python train.py --train_examples=145000 --crop_scale_min=0.8 --arch="unet" --block="plain"
Rows from block 2 of a small image colorization model, named by matrix and row number. Each number is 128 + 32 x the weight over its row's rms, rounded and kept within 0 to 255. All counts start at 0.
After each channel's rows are labels from the 100 images, of 14976, where the channel reaches its highest value: "peak at" is the part of the image that holds the peak. Only what is clearly more common there than usual is listed. The data: rendered roads seen from a driver's seat, with toy cars, trees and houses.
# conv: 3x3 conv (model.enc.1.0.conv.weight, 96x96x3x3, each kernel summed), inputs 0-95

conv.46 [140 125 140  59 111  81 105  66 128 161 149 166 134 132 148 161 151 102 168 114 135 127 118 135 178 122  96  69  62 122 101 146  99 125 139 146 148 135 153 145 154  78 121 153 109 135 142 110 151 115 158 188 190 107 152 146 150 108 103 150 146 142 162 158 162 193 165 147 223  67 160 137 119 138 162 108  61 154  67 125 181 137 173 173 159 110 121 130 125 117 160 118 170 152 134 118]
peak at: bottom left; bottom centre

conv.90 [126 189  89 147 181 153 116 150 134 144 164 166 161 105 140 117  94 216 153  93 130  93 149 143  97 158  85 127 162  59 101 117 136  89  40 200 115 116 126 141 121 143 131 129 136 152 127 200 114 140 161 118 129  66 153 181 144  60 156 112 149 133 109  98 141 119  99  83 131 120 125  87 112 138 133 170 133  87 157 167 119 188 117 120 132 164 104 109 121 134 118 172 163 102 153 167]
peak at: middle right

conv.41 [108 136 144  94 123 115  82 152 100  78 169 136 125 116  78 122  92 190 111 102 103 134 167  91 139 135 160 146 143  90 150 177  69 127  90 160 159 102 147 134 111 155 108 149 119 129 145  66  73 129 139 150 132 142 121 115 103 135  77  90 116  96 137 159 133  91  89 130 106 146 146 155 135 117  69 124  89 140 121 199 116 231 150 137 113 134 187  93  84 125 143 228 115 119  94 120]
peak at: bottom left

conv.83 [ 91 151 147  62 135  93 108  88 152 132 145 155 177 120 193 130 102 133 150 140 118 120  79 127 123  78 121  90 108  78 121 141  95 134  75 207 156 160 154 114 136 125 102 156 106  81 167 128 119 126 156 197 189 108 160 150 144  94 146 145 156 107 163 143 132 134 146  90 212  64 154 102  92 151 159 132  71 164 129 109 176 142 152 164 125 134 176 110 103 122 146 141 171 164 140  99]
peak at: bottom left

conv.91 [114  52  95  73 108  90  90 155  83 121 118 160 131 158  90  97 141 210 162  47 110 123 147 104 172 131 143 139 138  84 109 154  60 110  93 107 155 108 106 144 144  86 137 175 122 137 148  38 102 100 117 125 151 147 110 124 135 134  84  88  84 142 118 176 111 102 135 169 106 154  72 140 161 121 110 110  75 104 141 141 106 143 175 172 136 153 147  90 116 155 110 166 139 141 159 114]
peak at: bottom centre; bottom left

conv.24 [124 151 122 144  93 188 125  80 127 152 119 145 127 108 107 133 157 186 117 179 104 131 185 130 142 134 115 112 112 144 152 131  76  72 108 183  91 150 182  85  91  92 145 120 135 134  98 119 137 143  97  96 155 134 138 136 159  90 165 119 130 197 120  87 104 173 150 123  94 102 115 163 142 138  99 143  83 102 202 139  64 174  77 107  84  81 115 139 193 173 101 108 177 118 154 175]
peak at: bottom left; bottom right

conv.39 [135 149 138 163 117 151 153 148 103  90 129 105 151 155 163 121  65 116 125 119 136 188 139 163 150  76  77 171 162  52 138 114 146 143  80 178 142 169 138 119 137 141 149  98  86 136 157 175 108  93 147 108 104 112 190 147 113 134 138 126 193 133 125  66  98 112 100  90 134 138 128  37 116 141 119 100 120 172 150 136 118 185 108 130 128 141  90 125 155 137 138 214 134 126 202 158]
peak at: centre

conv.88 [133 153 126  78 111  92  69 125 108 187 141 120 170  93 112 162 122 230 123  93  96 111 159 109 120 136 168 122 102 106 139 145  64 115  82 183 148  89 149 151 111 109 110 159 117 115 151  79  90 124 131 171 169 153 107 142 124 101  43 119 127 147 158 120 150 148 172  77 143 111 133 158 154 101 128 142  70 131 134 130 141 223 137 176  98 139 147 110 115 119 163 189 131 128 105 138]
peak at: middle left

conv.31 [109 132 133 111 118 112 122 141 177 136 150 113 164 125 144 114 102  68 150  70 184 125  97 121  98 133 111 124 128 125 130 116 136 130 172 136 130 118 127 255 128 129 111 122 105 147 144 106 119 142 118 142 113 128 143 130  86 126 160 128 142 123 126 138 135 115 119 124 153 126 228 142  10  79 101 114 106 137 110 110 135 158 124 129  98 139 101 135 129  91 145 115 139 126 120  98]
peak at: middle right

conv.0 [100 110  76 120 125 136 123  82 153  97 122 164 138  88 154 129 123 107 148  82 146 163  59  82  74 153 128 141 136  80 133 147 115  87  85 191 190 137  69 156 155 135 126 157 173 135 166 185 110 180 163 148 154 123 174 170  93 140 176 161 159  57 126 152 133 117 115 133 186 137 143 109  75 172 122 137 104 132  94  95 121 127  52 112 137 102 113 143 138 113 142 107 133 125 148  69]
peak at: centre

conv.79 [145 123  64 119 138 155 104  88 136 182  89 165 172 130 107 125 152 148 130  93 126 141  97 113 117 143  53 104 148 128 118 147 123 111  90 244 132 206  89 168 131 129 104 149 128 161 166 130 122 148 117 133 138 145  96 134 136 125 108 150  87  90 129 174 145 145 136 131 125 135 146 122 125 137 115 122 129 111  96  81  98 137  39 143  55 146 107 175 159 191 164 177 143  97 121  72]
peak at: centre; middle right

conv.58 [ 95 147 120 187 138 201 167 126 119  91  98 106 118 130 162 113  89  86 105  94 121 126  47  83  70 143 146 195 161 106 189 133 144 118 110 129 150 145  72 177 127 159 114  96 131 125 124 143  86 128  98  88  92 132 149 104 112 128 131 128 111  84  96 119  75  80  98 116  73 180 120  87 117 157  92 145 158 137  62  89  94 116  66  94  93 129 144 134 147 119 124 149 100 105 167 103]
peak at: bottom centre

conv.68 [147 112 142 158 108 121 135 137 134 172 131 100 132 170 141 120  97 117 151 110 155 153 110 130  74  67 173 169 108  85 119 111 160 131 154  83 174  94 151 145  84 163 126 130 141 139 162 190 121 133 216 120 154 117 128 125  53 195 115 154 149 120 127 142  71 100 106 108 193 143 168 157 111 122 179 104 141 158  98 222 173 159 148  88 140  96 109  95 116 108 147 165 118 150 167 129]
peak at: bottom centre

conv.82 [111 185  98 124 118 134  85  77 144 101 125 189 154 107 144 140 144 179  74  36 128 105 112 180 147  99  94 112 119 107 124 163 128 153  62 164 107 171 102 200 155 117 118  99 142 101 138 166 125 102 108 166 106  85 110 133 175 106 103 172  96 143  97 144 138 141 177 105  94  84 140  65 113  99 137 155 140 123  50 141 130 142 104 137 113 165 142 187 102 161 117 166 115  95 130 129]
peak at: centre

conv.87 [112 108 137 134 165  85 123 174 155 136 161 132 168 132 168 120 132 157 155  94 127 129 167 189  95 136 135 135 137 203 111  89 137 174 157  95  57 120 139 148 126 131 118 105 132  94  85 143 151 115 106 147  70 114 130 128 105 134  57 124 149 190 109 140 137 142 132 129 113  92 160 153 147  39 155 127 132 113  22 147 151 142 184 144  98 150 131 154  82 105 108  65 117 115 115 180]
peak at: centre

conv.85 [156 129 125 138  97 116 125 110 147  94 113 165 166 130 150 116 174 157 115  58 161 131 159 170 124  94 130 115 164  57  98 102 142 124  82 165 123 136 173 202 129 146 158 107 122  94 187 146 109 137 117 138 106 109 145 158 132 152 139 134 151 129 144  79 145 119 163 128 128 116 183  85 134 125 124 121 132 114  37 247  98 204  95 126 154 145 102 156 181 160 152 151 125 130 104 129]
peak at: middle left

conv.76 [111  96 114 136 123  85 118 139 172 147 106 112 151 108 156 150  74  81 153 171 145  63 164 108  88 156 118 141 166 205 159 112 116  97 183 174  58 166 106 173 126 108  74 135  35  91 110 169 130 100 143 121 124 131 126 129 153 121 138  82 124 151 108 125 139 120 167 126 122 112 185 107  77  90 112 126 163 120 218  88 149 133 125 168 141 175  98 113 135  90 135 140 144 132 121 150]
peak at: middle right

conv.54 [172 152 109 134 126  93 136 128  69 119 119 161 164 191 109 139 145 168 100 111  77 123 184 150 124  63 113 142 117 106 173 139 115 165  79 153 143 177 170 119 172 110 109 138 119  89 114 102 134  89  76 111 153 153 140  72  97 157  70 116  75 134 144 101 127 169 148 136  99 122  72 132 187 118 111 118 116 117 153 106 125 154 142 144 100 146 137 141 126 173 147 251  84 115 127 156]
peak at: bottom right; bottom centre

conv.95 [104 147 116  92 165 112 156 123 101 160 117 136 153 167 118 158 144 242 122  72  79 136 158 102 141 102 152 137 115 107 156 154  94 137  36 203 103 143 152 160 139 121 123 135 149  73 133 110 113 155  86 139 149 124 137 109 144 129  77 152 120 124 144 115 175 134 121 110  73 125 128 172 149 125 118 150  95 124 117 166 103 216  98 119 122 147 172 129  88 175 147 200 107 102 105 159]
peak at: middle left

conv.78 [133 115 122 107 102 117 111 113 169  91 137 142 121 120  89 121 200 193 123 192 156 137  55 149 204 141 137  76 142 146  98 142 107 109 119 149  82 143 157  89 148 127 175 130 150 130  98 121 173 142  98  96 114 121 106 152 171 100 137 111 113 146 123 112 141 132 159 144 110 109 127 144 224 140 149 126 123 102  61 166  26 184 108  87 124  99 130 128 151 175  92  89 132 110 109 122]
peak at: middle left

conv.55 [165 127 120 133 152 111 115 144 133  83 184 141  95 103 152 113  90 146  97  92 173 124 130 211 182 100 145 104 120 112  84 133 153 148 116 112 112 143  70 164 165 118 152  98 123 176  99 201 136  61 181 108  82 179  95 158 113 113 118 155 127 148  99  91 134 149 171  90 167  94 128  50 109  82 175 112 148 140 137 136 142 144 173 148 121 139  66 122 111 107 110 136  78 156 172 131]
peak at: centre; middle right

conv.21 [134 100  76 121 152 135  92 114 128 131 141 138 109 132  74 112 192 216 148  66 160 101 206 136 116 175 147 131 140 107 102 110  94 113 127 120 133  70  98 150  78 157 114 158 156 148 136  53  97 134  69 123  88 126  69 137 143  95 109  84 105 147 141 161 144 137 147 184  99 146 114 162 146  68  79 115 148 120 129 205  91 155 135 125 110 131 122 178 152 123 121 143 141 110  86 140]
peak at: bottom centre; bottom left

conv.11 [127 100 159 128  91 139 133 146  84 100 117 137 150 119 152 121  96 151 135   3 123 135 202 139 145 127  87 141 130  31 143  85 133 165  86 126 165 190 127 174 154 100 121 123  77 116 155  83 135 105 148 134  82 149 144 111 163 178 119 116 142 153 112 157 114 127 129 180 107 139 120 133 132 130 153  83 136 149 114 213 109 164 138 156 108 148 152 119 140 121 118 212 102 114 129 141]
peak at: centre; middle left

conv.4 [ 91 114 151 121  99  73 148 179  78  50 139 129 133 150 129 112 117 226 117  64  89 126 155 119 210 133 127 173 103  78 160 166 102 139  60 160 139 123 163 155 164 125  93 135 138 107 149  70 132 137 112 151 138 118 182 104 128 136  87 138 106 107 126 129 110 108 112 130  80 149  96 157 160 139 105 132 111 125 117 169 107 164 145 127 132 155 160  93  78 129  98 220 130 119 116 126]
peak at: middle left

conv.47 [ 65 136 132 115 172 147 147 107 112  70 150 125 149 125 158 125  64 168  84  90 120 122 201  90 126  87 144 139 128  92 147 132 107 116  36 216  98 162  78 107 132 125 153 154 126  97 166 137  97 159 160 148 136 164 136 136 131 136  86 155 148 129 124 121 155 129  98 100 141 110 106 111 132 145 170 139 146 199 194 110 146 144 112 129 123 119 190 101  84  97 140 200 153 141 141 169]
peak at: bottom left; bottom centre

conv.51 [123 137 136 132 130 142 119 107 182 116 142 134 155 160 159 108 157 152 137 177 206 140  97 161 114 107 130 130 122  80 111 148 120 162 152  77 106 112 154 113 112 142 151  96 140 135 155 101 155 104 133 123 123  75 131 134 110  89 175 137 134 169 121 111 116 128 147 104 136 111 175 124 111  69 140 117  91 136  94 255 105 201 155 113 147 111 118 132 141 156 116 124 164 145 150 156]
peak at: middle left; middle right

conv.62 [135 112  56 132 117  91 144  72 119 106 107 146 124 135 181 127 119 102 130 149 135 133 126 112  96 141 136 139 132 121 144 173 128  99 101 197  85 154  59 145 109 117  88 110 107 121 140 236 112 115 222 112 134 107 142 156 102 103 177 115 127 138 107 113 153 126 178 113 160 112 147  75 136 148  87 110 125  92 156  84  80 156  66 160 163 144  39 133 131 124 129 151 138 137 167 142]
peak at: centre; middle left

conv.74 [170 115 126 112 146 100 137 124 214 120 139 126 120 134 130 118 158 147 131 162 172 167 108 174 164 118 114  95 139 183  88 108 148 158 160 169  11 165 140 171 153 143 139 105 112 130  99 154 126 123 117  97  78 128 114 156 133 124 126 121 138 136 127 126 163 138 127 153 131 128 255 143 124  68 153  86 146 103 115 150  96 213 106 109 117 148  93 165 117 151 117 126 117 116 101 122]
peak at: middle right; middle left

conv.73 [125 124 102 113  81  97 110 108  81 131  98 167 128 132 134 123 130 197 143  56 106 176 152 117 108 121 107 122 153   9 129 114 129 114  25 190 173 150 141 173 130 138 120 116 103  94 182 134 149 127 163 122 133  52 109 164 139 134 156 114 138 119 145 148 145 126 169 152  99 131 101 122 150 153 115 107 111 118 130 163  85 153  89 148 123 175 121 150 136 185 116 194 153 110 120 142]
peak at: middle left

conv.57 [224 118  91 109 142  99 149 125 148 114  99 157 109 159  64 122 145 130 112 197 126 180 153 106 163  86 134 118 147 155  80 174 162 159 151 157  42 136 135 114 153 136 134 160  93 149 157 146 140 144 136 106 163 126 110 142 109 105 147 122 161  96 187 104 169 121  98 133 134 192 214 106 155 143 108  94 152 104 158 183 146 169 105 127 145 187  94 138 118 165 137 171 144 143 104 140]
peak at: middle left

conv.19 [ 87 133 107 132 111 181 103 126 113 177  78 153 116 147  71 108 104 115 116  98 113 133 116  73 139 110  81 198 127 135 164 179 124 170 137 112 137 125 138 159  86 107  75 139 104 164 142  53 153  88  83 159 163 113 143 109 133 141  47 115 144 124 155 156  85 129 107 167 101 175 150  84 160 113  61 118 113 152  83 109 141 142 141 168 120 147 147 154 162 152 128 213 151 134 173 141]
peak at: bottom right

conv.40 [137 135 117 121 123 185  94 176  77  93 136 122 158  96  84  97  87 203 126 119 117 130 136 149  96 124 122 141 194  83  98 112 100 117  95 148 113 132 118 137 108 161 168 164  83 112 135  57 106 101 103 111 105 141  89 160 132 108 106  57 121 156 128 147  84  94 119 131  80 138 129 115 150 126  95 134  92 113 143 154 102 177 163 142 100 161 175 130 136 206  97 215 113  81 172 164]
peak at: bottom left

conv.16 [129 120  86 169  54 135 106  87 130  82 124 210 121 120 155 134 102  54 103 106 110 145  83  89 118 113 153 159  98 154 147 129 143 143 139 151 131 156 115 204 135 139 127 130 140 128 129 190 161 116 186 153 180  94 197 123  51 162 117 149 150 121 125 145  92 144  83 179 162 112 169 125  83 111 103 143  77  99 100  89 155 132 108 134 172  90 102 134 126 129  84 118 111 111 168 136]
peak at: bottom centre

conv.56 [152 117  95 135 134 178 110  91 107 182  85 130 170 148  97 123 135  52 113 102 118 144  77 100 135  83 125 159 139 144 163 151  95 144 150 149 169 161 180 213  93 163 100 149 105 134 137  87 147  96 108 143 166 152 140  93 104 140  82 115 104  88 151 152  89 133 113 125 111 162 175 152 113 147 110 103  69 117  79  81 123 143 117 131 140 109 156 130 195 200 150 208 102 134 138  99]
peak at: centre

conv.44 [152 114 124 111 134  96 109 167 133 112 126 166 111  93  70 134 122 113 121 201  89 136   0 127 140 155 131 106 142 127  86 124 149 136 142 104  29 117 129 149 143 142 124 142 110 158 135 128 133 154 149 155 121 142 103 125 129 131 129 146 130 133 138 155 157 124  78 161 130 137 189 138 158 102 102 155 143  90  62 127 172 131 157 160 130 174 113 125  80 108 109 145 105 116  86 146]
peak at: centre

conv.14 [123 119 120 207 105 199 136 166 128 105  97  99 106 124 146 101 111 156 120 137 131 141 114 115  99 196  90 174 140 114 157 129 162 125 118 134  90 138  89 162 112 114 122  67 131 199 103 157 115 125 110  88  62 105 143 124 114 144 150 120 120 130  73 124  87  96  85 128  62 174 145  96 116 117  71 133 175  99 153 111  68 182  64 116  91 147  64 166 145 113 117 138 126  91 162 124]
peak at: centre

conv.30 [102  91  90 110 155  53 161 106 134 105 157 154 133 185 186 119 157 208 140  66 110 101 142 128 150  77 146 129 125  93  94 129 149 178  17 230 128 142 123 129 113 158 107 130 165  89 126 175 155 130 108 140 105 100 150 116 114 152 103 138 105  95 136 149 153 128 117 154 135  86  94 122 119  98 126 137 137  93 147  67 110 177 112 118 149 158 141 148  88 129 120 157 122 129  98 105]
peak at: middle right

conv.53 [148 154 128 180 139 145  96  87 124 118 123 162 137  91  85 162 149 172 103 141  84  53 148 118 149 148 131  91 109 110  98 137 110  80  97 220 136 145 165  98 104 158 133 210 142 114 133 120 181 135 113 146 183 128 136 155 150  88 101  71 115  93 106 132 142 158  78 142 142 127 129 168 124 162 113 179 104  77 175 122 128 201 167 130 128 113 173 112 139 121  72 186 112 125 133 104]
peak at: bottom right; middle right

conv.3 [140 109 165 149 103  83 132 157 127 126 117 121  86 158 109 108 123 201  90  74 106 122 119 113 170 107 142  97 113  49 138 101 179 132  37 211 169 148 165 145 161 112 117 122 140  94 145 164 159 169 208 105 136  99 112 120 121 147 128 134 110 107 135 118 137 107 145 158 129 154 106 172 120 137 139 120 176  95 130 119 104 187  98 122 153 142 136  89  76 115 115 214 141 142  74 122]
peak at: top right